python train.py --arch="unet" --dataset="telephone keypad tones over noise or synthetic speech" --gain_aug_db=10 --input="log_mel" --blocks_per_level=2 --block="basic" --residual_init="none" --lr=0.0028 --grad_clip=1.0 --batch_size=128 --final_lr_fraction=0.1
Rows from block 3, named by matrix and row number. Rows with one number belong to one channel. Each number is 500 + 40 x the weight over its row's rms, rounded and kept within 0 to 999. All counts start at 0. Numbers have three digits each. After the name is the row's rms in percent of the matrix's.
# convs0: first 3x3 conv (model.enc.1.1.convs.0.weight, 96x96x3x3), inputs 14-27, a 3x3 kernel for each
# convs1: second 3x3 conv (model.enc.1.1.convs.1.weight, 96x96x3x3, transposed), outputs 14-27, a 3x3 kernel for each
convs0.82 099:509516538447465480538560556504484463524489474513505497575556548513507511435422419507484503431425459444440464496530511474543539444519518517534511510511504468469458513498504423425432437440457498524548508544557587611607513504506504507530518529527483473474497490485524532521519520542401412430415425448515513522442446442463466467489481481485480476419398385519498482545523506564552543
convs0.83 098:515526533503509500432453446510499488502491479476474465508487483470455441456450440508499512494481502442439443407466426480528527462491481475484492456471496410426427520516525475475500456484509498537533495520517479485479533525523516522526456457448519515528516506508443449452515511522425412426389403418494504510467463468405421426428423422480471468502482477486469457535521507523516502
convs0.84 097:470465462483490503447461449538526552486512483503507513436457452475480496595594589449499481490478498463460455509523525497474451472486509512502533432467459472478498511543523547532559455454442485470471496498486541531546599600612488492473479486487534527542471495491465489495432480445567547571588590575495495490524515530541534521496482495506503513581576582471470482497507496456459459
convs0.85 101:505490480488470489508470484447450450563532466569547470462459501461464473485498489501506530497479451497509502497464447467466445481465447457488520489510515529547529559564554469463395475493455502463416540497484475443459436419481501487503498473456432459488507518502486492472543537538493497451477485452551521490442443438514497486475444446510481474532512499484475477568522464548511454
convs0.86 099:509503512512511510618619627494524516458464489487514505544530545484477472505493478515510537451474460484482481549510472546537521502473442430475485495501536378424437540534569412454450490496526502481441596569551574565531534529507532536529488486465475499512511529549441478484535531561426463426478475491506507525490496496484485521512523517508507507415423418542552558486496514554566570
convs0.87 102:459495504474494478435452417495474496486504517488480471453453461484492508476455470492461466502507525454483481471604519474533497543558557504462478543508520558552549490483500506516534488496478517560540487501485478487491557559557460451459453455445566534537535516521539533534478465492528525545467481470482482516462461483438442437512545542488511534547562582450433415467498510435434429
convs0.88 101:453455452524526525529542544446420420478446436528509497510495501521512516497488498430418451462464489417405452546549501526559524444489476498505501447452443490489477433432434478485495450457478533553552546571559516536530471439449523511515456450461450438426442436428450449450428432457485487505437435459461450458494484503525527534528526542487481490445434450517493495530511510531520520
convs0.89 098:504504506518524512569579581528542536484481490442449439526505502500494476480485477523516535427450449486490490569528481527530514478457423480510523503506528369403409544536562436460465477485511493491457554550540530526505534533520515524522478479468502523534530549553455488492546540559415445433426432447517518528520523517443448469520531524500498485459459459552552551513516528526525521
convs0.90 099:549521489510487457541486482444481505488497467542546515473467466506498479478492468453467481515510499501546512542572498493509467504453439424473534480526559522549561450481475544573545444488452609517440539463418472410418447434469493479468505477443445466507437474522478520553509510504513534507444465414533498451529532491558535488534500482522489461506502481478498525523511477520492448
convs0.91 102:539582557500526511448455457427408423516511493517530509475479495458451470475467476495474499451445486457461468532608484461504420471504456498468490504484493483492496532532543397396415500518506530558510514520498464463463531481462479459456521504499487485487494491488477485492476466473466462481479492474539560545474482489422428423401388385502494493526520497453435447542539526519524512
convs0.92 102:522524541501482489473451428523529526466482510493547582469447460483477469476491502519508516435455432455453431544614544457524489497510443552543545488473477428454446515504522528536519413437464474495442526534495456446401517528501461477467557549524519535556508526545482521526544538547478489465437436434533530552513502508445443445462497496491536557505530533487489512491520575441482542
convs1.82 092:485479473506502496489496497512524540451462480478477485574589586559564579530524557567569587517535558487484500476497501464434456487463464545564587493492518501501511554568574491489490511501513433441426430433420480485487479502523518529549539539526495523544443460477477479477508522539501518524489481497445442459471470482483491507508498477524514503503487491500506528447466486472477483
convs1.83 065:508498491490487470452456459511523545500518539540564579478521519513514510502495507483473508534528545531516537496558531438469471478507548540565559543538540568575577539549552545539536548534536478474466463469448477477440460471515473480509482496507556556573536527535557547539500509534507508511454447449422458440536557572477487496601608627552550533548545532474481505454464494509519531
convs1.84 121:535533521506508505510509525485492493490495500428423431457461484507525532461469464453456453532520520488495489446466439524538532417437419525520521447466463512505512458460458535534552449456436526512519521510507525519514486493465501518495521513500468476474528533534445441434489487492515496502485503486499499491493496501518513525426422440497509520533536534496509514508511509537526529
convs1.85 116:526489479550512481498461438508500482474481464514546551433469528479502542474502544510514492538535517479494523540526517491488453484472459513490458477481488503548572566572581508511511501529557502481470521471417525441353503501474507505481566579588512504488484476459507512520501536546518523508516524540485526513512548530494512502502532577480506515456503529511501492461471472530553562
convs1.86 091:452441453486481499503512510557566542456470458480488481558556536506514502505510532543544542494509502500502522549569572461487459527517501545574569520522537429447461548560580443463453529519540438424430479466475536529526474488524488498517441452465557579559470490480460489508495513537505533518454442464521499514500487498481473477589591596502512504481493519471491524442470493446466479
convs1.87 115:504557585453497529438481505454463467508526503556575547562563478495506488538556500503439436511481484522509502535571514505472485501460511429407434498490463555540499467472426480478458481485462567593633521562602418458481498458469510486507510487518481447468531500511599580599563542493520512511539538517539526549509502541511509536527516424500514489533551523493503499500511494539547542
convs1.88 072:464454469488474475505510504508514532523521532526522536529534553473481508497504515586572572495486499511534555460532538481484503516466473517521541551569568572587587529536528521524525526534537424438426492485491564541552566572586509516529506528525548545552536538528545569563545539527485486483469501513414395420507482500535514521512501470522525527474468484516528562521531557503514533
convs1.89 092:478461467489478491485491491552561549484495480503515511557579562512521506507506514478486480506515501516510527526563577449484483522506506502519518547540552432445460507520528443467454542525545470458476462454475507502501477473502520508515436433440554564547497506495494507528460474471539562533456438447536522525525517532497494506584584587538546528477484498476493518490504515467480495
convs1.90 127:541490470526476442543471430517523502534559550461507530537505491517492486463486512520523488445446439522560571539589534509530458476487456461441431438467478456519567502518519539560567503559581540528524554484421582450343499482456533539497462485504482467448479485470514535554544573558485473465532533519550579524554572518538512444540575607523517515441470488486491487492519527515552578
convs1.91 093:486510503487490484450452472491470477505492509551567578505549528496514507521533526534476502553538548517514510488530490575493528557453509504475537500487516525546544538525509504500506518527531424461480423420429473452450493462511519510543507539549470425456552537544512531495573567556558568565515531534500486488538525533495497517491520501552569556543568534451444473501499523534556564
convs1.92 108:443508519491542574466481490526493475479464478498494509571537458594564465541529493538491481533492476514482481528553560496535555530514544486436456492465464489467457475474464469472462523508531426462486483529564431492525470433464493471496464450454542509508499487495545530540507482472530498472528489474450452490494471526480449487522511505542539461594601541506470457448439433509518535